From a checkpoint of a small sound classifier: batches of 384, 149.4 epochs.
Rows from block 5 of a small sound classifier, named by matrix and row number. Rows with one number belong to one neuron. Each number is 128 + 32 x the weight over its row's rms, rounded and kept within 0 to 255. All counts start at 0. Numbers have three digits each. After the name is the row's rms in percent of the matrix's.
After each neuron's rows are labels from the 100 clips, of 14848, where the neuron reaches its largest size: "top examples" is what is common among them; "lies over" is the class under the peak. Only what is clearly more common there than usual is listed. The data: tunes sung on syllables by a formant synthesiser. In brackets: how many of the 100, against the usual share in percent.
# gate: MLP gate (model.blocks.5.mlp.gate.weight, 768x256), inputs 0-85
# fc1: MLP up (model.blocks.5.mlp.fc1.weight, 768x256), inputs 0-85
# fc2: MLP down (model.blocks.5.mlp.fc2.weight, 256x768, transposed), outputs 0-85

gate.405 113:186143158125136132162157120080184132122126145118123130080188093130151108133056165148104103147127119120080151110109129142110167157153131136124154133110066092120061045135103113039093144127060133126137097185116159155083175140166166106172081102147196136065161169
fc1.405 121:155129124153176066087151143090135063108158229114108150126107158170143112128101144077073166144135171116153118096146167161130092129146126094110150128184164140114138155128121147156132100130137124115076156137114133164144115117128116121076153197129107128106125082
fc2.405 099:103088134101109163114093154105154164151124082163129092142050110104162081174171145155175203152185196121150153131085115109129113103154147151116129109137136091130131094083121128056072149155122157165096104065131133121146084127109078115103125090128217126128141163
top examples: consonant: /b/ (34 vs 13.1)
lies over: /e/ (30 vs 11.4)

gate.632 088:124135095146086117120149143140105047136127099094085146130121131111164125210143128082133130167193149159074130156167105099155149130114116161154098071120121126195122188123105089147039063161124079115134128176128152118129117126108084136184143127105125123122123169
fc1.632 094:128124070173128133158101133134165119150129128102105188132121159075075135133172187163142142153150164111107164127173088122132134152140186134156109135110127137128105124100117122123118085137162116150169148128192104173146107128084070128170137076159114122073141187
fc2.632 087:141144121141127092124118119147118164131081162169113164184106143140121107158172130153195116163095118160133187143091095161128127123137103207137097158128093112125124096184113118120184147093158164180113149130122133116107112131145100139139095119126135135138131107
top examples: vowel: /ɑ/ (40 vs 16.5)
lies over: /ɑ/ (39 vs 11.7)

gate.247 108:059103128121088136124133123090092096152119101116144065111139117166069114152098090134174127100095127061077133141200175160097195137115107133144149114202116135127113136154138157133044109145169123152155161152130161144193147082109134145116148145130108194117141061
fc1.247 105:114155128130127110128130119138090114114121116143130077139108133164103100076112124134120093090175176105126093149140152037118141097126158131133133123151110150136124114118136100054111126120179125115149157134117169128153106027112131153073174088084108215140114115
fc2.247 094:114166062170089036211096157096154135129134110150090133140128129103106135113111131194128134155097152128129154141157164100123102128127129158155137161177092155102113137162117117116104149124051144154150105061119169119201111095131089156152130129092132171144104114
top examples: vowel: /u/ (75 vs 16.8); consonant: /l/ (56 vs 12.8); first note: B (30 vs 8.7)
lies over: /u/ (74 vs 12)

gate.35 112:119112163162089129136114113127129130196133179140157112126152171055153077142130088098170107139140162103144117120126132133128166120125105092121148083144123148114138158138113108096142129060146124186128115112140137185113154213146125106104084150131090114070160093
fc1.35 133:139166123116125130065115151160100151110068128116096141110178166025142115093108122115144153089141176141159125128124090146190095065161104103127151116102174147131149109103099128071107144035107162096160203093172116146123123160112082145137174141115102008127145156
fc2.35 109:101093080073183121172109102125127082116164084114142130165066068255101122137110182172113138217098135145111129119131120112125130152103171199118103160146117093115116130131202119157146122193143136131059080142089136150130118153146145139155131078134137176134128122
top examples: vowel: /i/ (68 vs 17.2); consonant: /b/ (65 vs 13.1)
lies over: /i/ (47 vs 12.2)

gate.724 089:122118120152160149141126127132093113067036158127129128112119130134127127128069119144126134135119099240120167183135105143101112057125119132119102117153144051161145146144162147147101094131138172102157109125122152148123103142069124071138148174059123134154116099
fc1.724 082:125158143127060139150144117141111108186164175117133116122153118135125217153177079105126104086113159082117122116122152125137134157097157121122136177133107170125106136140075127083124155089149127145065172125128140144140128110162130124121109115158140061111128118
fc2.724 090:101143149167120131151132135130176107120155204168125098054083136113120114198087139154120106112115065146128123111140116149224078138126081121077133145082092142082165086110130108146139143084127112145119141142104088067104081090125132185141192140180117110145157149
top examples: the note A (69 vs 28.6); first note: A (56 vs 8.6)
lies over: /ɑ/ (29 vs 11.7)

gate.241 093:108119142160121107132117132140199116148130148141132080141129146141130113143103060132139130187105102129105152128093120138143130125126085060087057168108110116190138067129176114107103089167129118132199136136125125146213099145106172123125143108068127154124022065
fc1.241 097:131111165118109118083129138139104166131082134154063105087120049115114107112106131139165127115127153170123155151163190168124099164139132147136189073134138116119169193100131128166179123066171214060157131108124135124083166114129122127172167113129138107139094172
fc2.241 093:133121135076140099052162116133124116190091082117138135138090127123159063052121074080191115141128090136131140118074123158093084106119078168136159130144138102133139131145129083149136157086129117101155076101111150084114172106142117129113152096144126181128106148
top examples: the note A (81 vs 28.6); consonant: /b/ (72 vs 13.1); first note: A (70 vs 8.6)
lies over: /b/ (71 vs 1.2)

gate.384 123:134145147213119137193125139172075126088125099147219151127158100177125130112069141169130132140140103097113162163082099115114100107082127162091127147165115129112089161168146104092108147089116112165098113129081144100172100130134142208080128086078105207139122140
fc1.384 121:068175198157111112150127126167110114124109070127201139155143103133112187124135136137143165159080166101119137128142166086147105072120161178055161105131125097125111105105128171101126107148155101168094080125111124130169124057117130170129125140115122166138128097
fc2.384 113:147119081159126119141117099142139174122147138094126167108050090123120115159136161058129134124120141090148138103206070154087101115165133182129111141130111134133136146183097072138130152144102198151162108115161158159155145130130095105202097105091138168103145135
top examples: consonant: /b/ (42 vs 13.1); pink noise (30 vs 7.1); first note: C (30 vs 8.5); white noise (26 vs 7.7)
lies over: silence (53 vs 20.3)

gate.483 086:095132188090193128144127184143116053144106178149156126146055190112109116140142135163129136123145095191143122114148083138135108126073145127157094102155143103113111114139211129086173070152095063153128148083144128097127142133168115129154127174127069169108115129
fc1.483 082:131147128132154142128096129140108172095128085136137112141106061216157162118060117160079154141101139048137131136155243117174120112125129104184152112106160122166129131125135129108176154152138143149102123096160162137129100129143107129123118140119125125114109171
fc2.483 085:123128133119113069153134151124177098000089119152109173147130116141120123102125125157068159097172134128124126165109114164117116117077095109120139148119163096128147113098139091163130160075103103132120124061113138149116121125167130153058160167098121140104104137
top examples: consonant: /b/ (85 vs 13.1); first note: C (29 vs 8.5)
lies over: /u/ (30 vs 12); /o/ (29 vs 11.1)

gate.159 118:116116068119222142168092099098237116104122138150127190153127125129111114109127150101103128139121092091097120078064147109120128091129151129141107116140132067126091128121195116163070127124147122149132129216172159129114072054193152104172111092101124125118110123
fc1.159 115:173118130078154147173177145105163146093197105129107108132075084107196114131122123144114069133070080101126077147093132185115107096083130082140091090174127114140125139122103172145099159136118126089109140130128163138102150156116156130139135148143101172096128144
fc2.159 101:126124105079123093094135092100163146112108142106142175065091074085157074106111129171117189126139181169125149123226104110170112132168148151136151101183121101155114123209124059141176123150115117131122155207134181144089104095085099086110083073149173166159103142
top examples: consonant: /b/ (45 vs 13.1); consonant: /n/ (31 vs 12.5)
lies over: silence (45 vs 20.3)

gate.13 097:160155156125081080107177118102148126124115082093133105125147177131147149157150174133090176110071080155166117106119073087103144138118105107119162153118133078117042127108124138073159094135107101086121124122072141130110168145034127120151120176128082133159092119
fc1.13 097:105172166116142160082133162066113070095106057105147145128129109157156131163146148190125136138124087134144149148112193131138146127127129129141121208090114121124152092121154097130147135115121123161126153145095167144131049137059146037154109099086143079133173107
fc2.13 098:123099129133102113120129155130161197104107118143077131204148181138165152108147131135146165137146115133102178166061139122129134134113101203075172061171068128139084140159072127140117126132106124109090121082141126080161140133149126144113161149191127127103134137
top examples: the note A (60 vs 28.6); vowel: /u/ (58 vs 16.8); child-like voice (55 vs 24.8); consonant: /l/ (49 vs 12.8)
lies over: /l/ (46 vs 1.2)

gate.170 100:128130132149102078132101110137147176117214132115131161109118118093120117196152110089129100158169096173142059141115117133131136079162127120169134084168119130135139148070115139130137090101086155202083130128147122097170143138128130155122202123089114129092124157
fc1.170 106:112098124149148126137131184121175182087162137157074123092138162071059095169127112138190103138139093131068127150133107149160158127153122133143113083108133159135115139089103103102097129112097105141079143157182094098126202150082116104156173152117123169126155083
fc2.170 102:131173130086164128151150139158141130121107125122104128107157132151125174114161106132150122107115133168132132087136198122096077170105152115115146122087136118127161148129093101081104122152057120085082095111143129137122140164149063140095148121112133140127113074
top examples: consonant: /t/ (100 vs 12.2); quiet level (60 vs 29.4)
lies over: /t/ (100 vs 2)

gate.753 110:187109102126140178111140133117113126158126139068121150155059116128107101091152122147166092142155143102169053134178117140135199092171111095107097088126136102154090103081105111181203077116116208147123073147140160127172114131134133094123093080122153161149132206
fc1.753 107:124131132169091129109124160126102129061089173138077148126063065138097134087118156139153107163145047094146109102172119095069151100158126136133111138079163119205105107157162142126128097140086149164152148155172083149124124129139094026148113137124160127131122139
fc2.753 123:131124154127160142150135094147165101091084149130145100131088136110122173115138156113123110121196168116049202100186151106101100143155128169121114140101059136139132105135124165141072134153113134130071103141118031207106131140161123135157120193134118155103142071
top examples: consonant: /d/ (87 vs 12.6); vowel: /u/ (49 vs 16.8)
lies over: /d/ (34 vs 1.2); /u/ (33 vs 12)

gate.397 082:135128099188076057161126122121073113171104149181099089146090167120133159143149098093131092159146115159122167114118192123160118114129142128090125125127157142062140138121154110125154090223111150062135113174134113097047143114124128174122136139104148145122140156
fc1.397 081:157134124195086098182155077133041163123148100130191111064161167129105123130125131155114133128162105157151128162132132162154124130051139118120118067122075082135141057150155052117158104119114127123099130188138172145095153122096196128138120196179143111117164169
fc2.397 090:127141132140129134123156117125103127091110180140093073115170159134111152146201192100129074124107135135095129141107161134127144133148214133175145177152157139138122146107115126150135100082133156143094133158034162091127114118120108172127146117165138128123103151
top examples: the note F (66 vs 27.4); first note: F (38 vs 8); consonant: /l/ (38 vs 12.8)
lies over: /o/ (29 vs 11.1)

gate.20 118:133146134082128142123088125140107120098186094155135160138120108094120137124082145120076170121127100129141069053125133124104163163118177150174078130166181056087120189112139120176104128156107158135180145146099103181130160085113111086154155111149148146103111175
fc1.20 121:127085119106133143138088138136115114126184102055122115118112101136075132152120122103112154142135175161139104110123172139096134118134153152132085120129152056083185121202102103197101116126091134141143080220196149098113171117184139138098138147118120174127138181
fc2.20 123:128109157117175085119157142115144180125151148143125121061140103183187183139178177100092165141102103150125139189139156107127155092066148062145185122105132134128146139098082140079102128162171122124132156114076122165097151114111149124181100143115121103124127084
top examples: vowel: /ɑ/ (82 vs 16.5)
lies over: /ɑ/ (29 vs 11.7)

gate.263 116:123088131160092107152142130133059126129136153123063171101161078060113099148086135113154107115115136132163198138167135140123109120188138115101127115172130172175097164125111163119092127161111122121156166166099112146156108124166162118113149000142106171127106136
fc1.263 110:096142103110161135115113130134151107129109140134207104170112170187165160125214180126123121114158115094054069131124142146128110119072124137143152177098138087129160133132127074106158105136100197115090134134112163090114131111060131138144130113123107138104128109
fc2.263 109:174128142150148096133081079123169128181171146136079140088093123138113172146144141133123091124134087123190082080148108158118108107118099152149101248139118103103181122177106134103082120124136101148128102138191161168122182104119139134121123106119091194122160082
top examples: deep voice (95 vs 25.1); the note A# (95 vs 28.6); first note: A# (80 vs 8.6); vowel: /ɑ/ (35 vs 16.5)
lies over: /ɑ/ (32 vs 11.7)

gate.301 089:156167094183141134100163115143170117180105090145124130106103126115164132106149117113170153162144151109130103142130130110126143096124113096139125124147100086197109106088114153085146136121162105137105155130099122092083079185114146138133110078216176130141124152
fc1.301 097:161109186199114078136150122101164113134182095128100129201200130146140126093154166156099085129097132125099117125111150121155132031136093126128118123135130128148129111139083202105144160129116084092130129141116111134104088144128136107097185130183086141151098099
fc2.301 095:177139095193110118133142114179145128119136132110155059089194101125160114119110120106142164126154160065077145110152118087203086126103159135142090154099164068136142095191112174088130120138128063116142099157106162094145103141102120067101141103115118139156153139
top examples: consonant: /b/ (97 vs 13.1); vowel: /u/ (63 vs 16.8)
lies over: /b/ (97 vs 1.2)

gate.361 101:141132139102098048178141132153085152113115167124141065128083151127148073156135148133105121141042136136122153131056099173186145099123109104193135113163122162139112114129148106151150130203176211121115125105095126151130129125127116080114145139138139129134123127
fc1.361 096:063170113123131097130128135141141106132126126140133114185090129106112072176138187136070131153129129106114138133133146113150139092137088111180107144136126157075070077117162093156178119087204108123149126111117082167134138100086103106177155161076120129097049173
fc2.361 108:104086062165096172148196103089130143155108132179126127146118125154130096111063131178125131105108133070182123091221135087128141149133120097109120174143135182161125119152131110107168110140083123137143114119122125174148117131143127165118192117113136129130087129
top examples: the note F (100 vs 27.4); first note: F (100 vs 8); the note C (69 vs 28.1); vowel: /i/ (50 vs 17.2)
lies over: /i/ (50 vs 12.2)

gate.86 099:138123120086128180158136134174122153132130118069113126035116105039126140169111146158115080095132081111123135145115096103137118200124128151184143138133143147128094111161188113107093143145166107141062200116151132147098208152101125176124085089109130130082169114
fc1.86 090:146187096113122126103125140116120128106132134143075118139215093102179088124129077153054131150118122109165118136110097180134078161126127114114144160138174156139095127158147127113064075131172210116189106158132127158160131070153103110142089112131144118132099200
fc2.86 091:161201123144114127128084114097158124131136124190132197158157194077197138087174105095115132122139140126126111092089123115128100100054135129155126116086125179118175122112091164128128173122177126151198148132162116124226109130116123115122062122101223092135134124
top examples: consonant: /t/ (41 vs 12.2)
lies over: /t/ (32 vs 2)

gate.710 116:145130117160130108148136115114107139128178143084144113149130112096081081144128138127124123079138143140157091115116103124115129201154101088162107136152137045129140109159133177203142124119165079116168125159155188133124128104122137146117176116170089136118159152
fc1.710 116:114125122133110133097128129114158045149120182104131129087087155136159128134066111127158140160122156133091165124122126143128093003125077146108189109039107197141139128128183096131173107127131130159135119122126127096135144189148142142098051137080132148184128143
fc2.710 121:087128089165121165108134198131082127133125188121136154152163127129120111117085070119127104092161139059129115189123111125124104156141093188127103108129125119122149137136093106088128122127150131160118150107125190138141089137124151072083106134160127153131128170
top examples: vowel: /ɑ/ (85 vs 16.5); consonant: /ʃ/ (47 vs 12.4)
lies over: silence (52 vs 20.3)

gate.504 107:127070086132195138127122126188160151149068135136131100107162089088092168130133104138163181136127075178154166157145104114130110096128120106153137237172109069045165166137195122059136109134150117126142122138120114098094153114151106107120128174138110139119170146
fc1.504 095:120110177064082123117154101106201127186121110109141189128090088145139129103126128161039111137092190134114129072115117169113103130133135124087120164127174169145094130168071161119136163134121192134121093074068176160129113061135106145189182140062136219115125119
fc2.504 093:128129133117100132116125113112206127109146069116125201041126148130110135124176118167095119179146156148158126115199127120127130142085101150131122189099158160189108118119126094103116118103119127159104116114099158086110129120110082140152159156121146151135126104
top examples: consonant: /n/ (96 vs 12.5); vowel: /o/ (59 vs 16.4)
lies over: /n/ (72 vs 1.1)

gate.492 095:161237183234109137121107143084131134090165153127103107119159068151126159161142067159140128167121126151144094099168133199128080137165081140081121081164050120134082095091125106132120151161094227164209099040179144060137153151175129160090136107088117125136068109
fc1.492 090:079090135127136097110154108107140109111074171125183153082192081120159144125133125096146122125079119187164140124127207193137130133140124134170121189137144155113177092130129070122108123128096160088153122137050137122175058099139124137107178101106097082158155151
fc2.492 097:151103105115164162131096060111127114198168162099101109122158187144072097117117107115136121193107176143153114190127103124156110120127196099160147158129143110102117130070139144086113131111196110077128159079147104120119106120123064100101149120158125113149144128
top examples: the note F (96 vs 27.4); first note: F (94 vs 8); vibrato (83 vs 50.6)
lies over: /i/ (33 vs 12.2)

gate.557 083:084085128158118178117162137214098047134146131067144128145137147148106119072149115125067127133152168087149175119123199161167128134132188045068168162131146118171132098200122130149140161168123177115117200219202122127182052081106141124127101131186141186121128108
fc1.557 080:132118134124115157119138136128119121067144121120097105112127122128126119081173118171106078114053081139115163153182122168146129097119163180098126162109129193124103136129157110055091176128108114129196113147111167147122103175132120122128170116090077128152191146
fc2.557 078:137095184108139159117136146130145114059136083063114155097151120093114125119094123114097151096129157154151129144088106113091064099080120098137095147107080121190138161109135135164123137140053152087165144133104064128154119130119127132141114120118180106120047170
top examples: consonant: /b/ (51 vs 13.1); first note: A# (31 vs 8.6); first note: B (28 vs 8.7)
lies over: /b/ (50 vs 1.2)

gate.344 122:136171139092163127008158117087142149055209125190158127175108139114105157103168149112143168120119138142131085128074107080109179067134235128144151106101153143154138132122120124133121143026118129153117130106164078154125124162091154140127093111067153129144114114
fc1.344 124:134131110126108132181100128141124122169086124075133104073125148154163126201101111132125045140135148139146177120171165237142091188126097135148092141152071154083100136136136138123129127234113161108147142114112126106153120111191112128172156133145120142172123155
fc2.344 134:148118132108137152070116146144130180122139135116127132121087135146147155222122131103150115097108169177106129146091155160185117116111119145126136132090095162169117108135137120107084124141165181123098126117146111163112136149158078116141112175117119082150112087
top examples: the note F (100 vs 27.4); first note: F (100 vs 8); the note C (65 vs 28.1)
lies over: silence (64 vs 20.3)

gate.759 117:129123111121078122159090124124197096146113127091126070122152166144171087189045123152150061118090139134124126122104114198118148222161137172197175133161121103101113108152101122127119110244145186081117126089137160128111153145183152154101134103158141088154145149
fc1.759 130:153139128129040118142121146173138154124126129142128147157152137128154046161126131139100039119094128148094089139156099212146111122161078155124145176151130152079098130142105127122134098180128137133109129149131134149140154136246096134146093145127073117173073146
fc2.759 133:151109151092081137112020133139076124086096145088142139140092145129104113192134153133145145127136155218128113134113114236129112112132119136165128127138119096096114114148148131081097141198128186163140104150083117108130147103168124082147131128105071119131179114
top examples: the note F (100 vs 27.4); first note: F (100 vs 8); the note C (64 vs 28.1)
lies over: /i/ (32 vs 12.2)

gate.761 118:131118169137074150134175075111143120106035154152185180129136135130094160179096128124153152131153104144075095081141127119092043135125181168108134088056080117120135133141107139154169197112145124130128157165123128118136099161137164133148083125111130129132070183
fc1.761 131:130134124115121144192118152135131100101112173161124156122109174134110137163095037163054113138162164117154130132113146123131125127116131152079121104117149140095109133117125133087149141100198103102178125100150096145127092099160120191150194125102079107117116119
fc2.761 114:162141158224134112132158108110141125129160101136141108072135162131077143107165077091157074140123086092122151090111172107143107148097086094059163103142094112145129111104118076137126142117099119121133079135141114206032146077115095110092131120136126151134151126
top examples: consonant: /n/ (65 vs 12.5); vowel: /æ/ (51 vs 16.3); first note: D# (25 vs 8.7)
lies over: /æ/ (48 vs 11.6)

gate.238 088:154156108181105109106127179110041101137159177122102066136122171102144142138134095146191163148128144177112121147155180187134151123083130088133127091144095132114105143196160096142166104109177124081129153117142163132132120102119162093145141129127138117125065091
fc1.238 092:107117135156161125078071123148165106083109088102142152105174113158073154096123153144054107128104143119118100080129131128090088142117143112186134145106113123093103129155166141120135123092107059116141170125146120046087072132194121073143122083103133124167097109
fc2.238 083:109124158171130156105225158167119126074054123147174095117210149130144120134127084130167109144139132163116158119140133085141124119114188138073127155080103166105146165101095149135174131151137120091150122109124135152135114223158150130119166154155115108126122127
top examples: vowel: /i/ (47 vs 17.2); pink noise (38 vs 7.1); consonant: /b/ (30 vs 13.1); white noise (25 vs 7.7)
lies over: silence (45 vs 20.3)

gate.332 081:125138120205134152123136125132141095097055118119110092097091103130119161130094133138084167112142120128068091133142086160127154125237097109090127130130120141152075132138178143116152131116044121117157106141169117153078155134149114123117122049129154114115122114
fc1.332 081:113084103129091135194078099132112128111118121110085106107160149116130136100124178109120137116134077198087120152090126084093130100182118126066106105203156069180101203127097137097115141109131135174147197142133213123112140093097093155107171104138143114131118086
fc2.332 081:143103135083151145139130121162127134137138112148110141137134114144106118105108184162116106121209111117092090142120128094158151138124118095135119134148123100160092165156126133132163124076168118130179207122123174093058149125136152115101126147111142112146127127
top examples: vowel: /u/ (77 vs 16.8); consonant: /n/ (32 vs 12.5); first note: C (31 vs 8.5)
lies over: silence (100 vs 20.3)

gate.111 105:085126166151097126144109061149164112148079175133111140152132096134111081178136124125113100129158156161154172108112139160077143143132118120191152101108117088102201149127173157069067128052128145119181070113169120127232168117120120155118132121117130164068092099
fc1.111 114:108123126144126100151207135126127152147130094135128185088052090121138138054118122115123105093148061110130064113162182087078104114163126105107100116138084105200086132167101188208180140198122126165093152082117148147043145153211135126092126122149130135123176123
fc2.111 101:130176120207133130143151084117104116149128114099145140127134125153138174126107106141150132131162091082169066108120113092114156100132162080131094189105104112107128146096151158090095132177155135109130202088190118125109126149134143041139144138123175096083081115
top examples: vowel: /u/ (56 vs 16.8); consonant: /b/ (34 vs 13.1); first note: G (26 vs 8)
lies over: /u/ (53 vs 12)

gate.399 098:092123128160199095138132168095072113202101086137182136181154155136107120087149121115142128071130140130057130123116183084106090142213134115115159085144131131118184125130117103129087119175210129138117115152089064181148041122166101144162161135099095120128185143
fc1.399 091:162097155104052095133180121128201152116126167191114096112153081183115169147126158128128156084108125143140073118140111173108189127039129129154147127090136119181109135143159130141126137059082146136141103115126110130174151109093151064161119109141187129158106117
fc2.399 097:153089126160137126086140182141101187153185124123120134092137182131164156172127115128135145123138093134151125078136149096130168080173067157133127127091121152179133170141140051156157130162127066085117128129126098079124176086070124140106159116062129109141128126
top examples: consonant: /n/ (73 vs 12.5); first note: A (37 vs 8.6); first note: F (32 vs 8)
lies over: /n/ (68 vs 1.1); /d/ (27 vs 1.2)

gate.401 103:164171208168127191131120100151125156091138106114139135092066032147128202111105103113197170124136115127117155070115100128153137145179079127158148141099170124150117160170144092193137095109098167133135136101158172143122130129130136150118083052117112109126065134
fc1.401 098:157113178198128118116143096115123119155118127124163078152086080104178151134159146121123161130105138157134136127136059136135106113093125129142163139131063141074221095104105137150100155128142137009123125133163087166163129111137092093119124124173124118154085134
fc2.401 109:145062155124153075112132147136133131110145111117160096126184074142176172111105081076123120127127159121104123137121098112159106098032105098133176114084148093154136197077167117180178132232061062175155173120133085139177092163146147165126100131111106182077096178
top examples: consonant: /t/ (98 vs 12.2); first note: C (29 vs 8.5)
lies over: /t/ (98 vs 2)

gate.389 086:128123160182130131127139144193145127123161161113133108145101129123092130147090110069119158161135094144126128135157120110147153149166145112097080107151125114138138124130156125187168184128069183118114111146104214103107095136134125101124105135100112139143108102
fc1.389 090:128099174113168128070118111113128123130163096143133106080137129143178105175159126093161123207148112115132126156127082128134105127083169113115129128077114136094098134087106157133116121114132072104123154141134126169131077192147087147160103180126161128115174165
fc2.389 101:129137109119106121070201127116125103120128170144172101088160122124128129140120072126087117110122095117135128129150104096100122102131133119094126110102115155111100177199138157082108132198098056152105059102113140080171113196140097100095130126163117119142125104
top examples: consonant: /t/ (56 vs 12.2); vowel: /o/ (39 vs 16.4)
lies over: /t/ (55 vs 2)

gate.540 083:093119187179165101178118127140122057091096114114168099127115043149146132164195126101120145130125137104134116103173151114128136129133139135093133084150087163132195082142107095137118125128052129209051105101099102117107095073104117115073135127142067136142100155
fc1.540 075:120140130176193122143075117144130064160186087096103086152077023173111195102097186098170150085111135111146141100154145138141122120123132144112139121040148142126204158188094129117097147089099135161117135132108175126120112120070130097157113165100167158097130120
fc2.540 089:183093135141132157180094161111099128143048092104179078130129063068109127081150140110150117120106135161139127156115114152082127132133121178142081104143143157124105142165077170065131162118131100161154109109121138124145167125128157145093082160110154060126149138
top examples: vowel: /ɑ/ (35 vs 16.5); white noise (26 vs 7.7)
lies over: silence (82 vs 20.3)

gate.712 108:122128178132115045107146118181072114139043168075122069145121146090139084107140090123143079133141189146180104086160131179138139108093120144072130122192126143190121136109108132100127111204138140141134131146142113128122128152172169182139149092136117130116087116
fc1.712 104:101146088133148120112157175140114166129204115118131167109112148128084179132139129088153125092180133129144115168166130120182161047104150167124063129081157134133097123102123114068121098042096117145093138150154153126064161120118133060133087080125139210199141115
fc2.712 107:124196150127152105134212119088117145117119116127055084132119091123152138075130134122163094168111143076134119114140117101203170132095091147129122130131145072246134123129157150128126151091128124161123102128139059174139178112081124142143085138134127099140080129
top examples: the note F (100 vs 27.4); first note: F (100 vs 8); the note C (60 vs 28.1); consonant: /b/ (32 vs 13.1)
lies over: /i/ (32 vs 12.2)

gate.740 104:135129120160150140106132181142135164120136115090124112123140157144167114135149147125166134119118124113108111150100063101137124124117180132117097164123138100167125136188121119187106132102134137165042109133173125080083066124082140120082048084154136132137167173
fc1.740 110:067179095083085097177130149128118105163149190177105131187139145115088180157089108152115170176208158120102118099135120123150134153150114111100057084128174079078129064123115123109179163152129099128198162154136095098142167084122110110185169143156153177163100111
fc2.740 101:126107098148076149171110148115129171098129156131121088169130087106183116159176122148069136121107129132077117166130130123139183099076161132086154097127046128164130141155125127158128227127150136199093126152092134082110114127107133187124080128166159151154103195
top examples: consonant: /t/ (42 vs 12.2); first note: F# (35 vs 7.9)
lies over: /t/ (28 vs 2)

gate.328 097:137128139154120176035156124129103105122147113140194085112067123164105138139118056153124134121128150147162160133104106093131133130135174122084096094119111119099084142145134124088145132094148125140113173095137150058140129136129130128198126147059164135114063103
fc1.328 096:119159159143114095086102122172155150124113137102162096124128082136167145184125090165133142141144113155139145106139179116101126179141145174164116012119133122165182090125105077069126102030146144166130077140153148092120127109122167197196087131101140161121126099
fc2.328 097:151146137153133090170168174143121113152096128111138160154185132158121103154182118206165113141128140137098139115158109138126137126094078152128122129150110133163102134111151123113109095094143080180122097087129091153134107171122099114131124145132116117145131164
top examples: consonant: /d/ (45 vs 12.6); consonant: /t/ (31 vs 12.2)
lies over: /d/ (45 vs 1.2); /t/ (30 vs 2)

gate.441 127:056105094104140149100131141173115168157136186147116107092156075118133095092132096100080128064129102096087145146136084136138065094086149106152129140139131128145121151135181131157154138131218114077106082130180140099114159123125139136123132086173107136132135134
fc1.441 128:161138179166116175147131132113112164140096146152128153109090083071113142154113127176131139121109127130134166180131138143118143097106120128123195149106150095131112039149149097148209136152118132109154076175116117165112150100126185128123135134117153102179124192
fc2.441 110:106116099140119111174138094082090096082146142117128100145157053130133053123104150132136138112136072094115125160101064083099179122129107116063133156075144137145091134175179146122128168117084134108129102162088197121140133101163110125229147139099091115129115195
top examples: consonant: /n/ (59 vs 12.5); vowel: /æ/ (55 vs 16.3)
lies over: /æ/ (42 vs 11.6)

gate.509 103:133124103150163138120121147107106102128140098128199109147177135080127096137065145122065122112149099208096212097150079105090136143124093141150088142144079112141059179125117110066097089123112099140149149122177131119148121148115088111125151097098176100108093165
fc1.509 094:124097152107108088168131112171125162117148127178105154120127128066111122089136173123115160140128057091138138233176130046077140089032148151154101152197124142138139150133141108175088116074118025075122189100132106140148073160128125133120159165141115171097156076
fc2.509 100:201080084133157120129097151131090124080132125086097109127101149063179105104134153127147114148119132134116066146102135069138120151115131153129108170132114135092133122079135083121110197157160096114117145157058099066000159114097140195145102120105133137076128126
top examples: the note F (68 vs 27.4); vowel: /u/ (47 vs 16.8); consonant: none (34 vs 12.6); first note: F (27 vs 8)
lies over: /u/ (46 vs 12)

gate.70 111:160113099174064106138109108107131053102020125149118132119130188127107081072165065136152129136095141083159142127078158112150125130120079111132134123095069083097090063121148126117138118088136074138128160120169129070227123137063102149142182095129116164122094104
fc1.70 112:146122101129125128150193123121107124127190111188150102101197120122090188148092084154120167089129115153115106089136105120072124169160147138053156137137115157080127192123100135119182110094100163106094129127142212101147132145137142100139069133126133145158107142
fc2.70 104:138106094129199138141092102085180078130118163098141139157096155093141118080078131164143068151131074159168123106186151129131088165148123113015138108138129192110130132183126130127179119129114104151084121145038148091100090166086146124131177132123153149102114129
top examples: the note A (69 vs 28.6); deep voice (63 vs 25.1); vowel: /ɑ/ (42 vs 16.5); first note: A (38 vs 8.6)
lies over: /ɑ/ (41 vs 11.7)

gate.276 119:162144058131137074161168171131139127113101131052106134155184111135096095149086102122028144147147210088169162154120149139136169133158134092109119131106091113156136128174113077133131156130129090094113099097178185112111111056174132106084137096128138177083126117
fc1.276 122:106136079142134130131166133194148126091149130185120190153143125200142084185101103176107129155131220129160167160107141099130090102091120126095119074097056165122143121220137110141110095159096097132080129113163154139105126042182192185100131113140158131121135126
fc2.276 112:058127134117152169114132101080168135148151127127134100126115133091168119100114170108116131130085079114136107143189140138117116131126102124160162151145128138109075125091164145098130101129120144144143122124099041093089104152146129244133155107128111113171118123
top examples: vowel: /u/ (82 vs 16.8); consonant: /m/ (31 vs 11.9); clipping (29 vs 8.3)
lies over: silence (52 vs 20.3)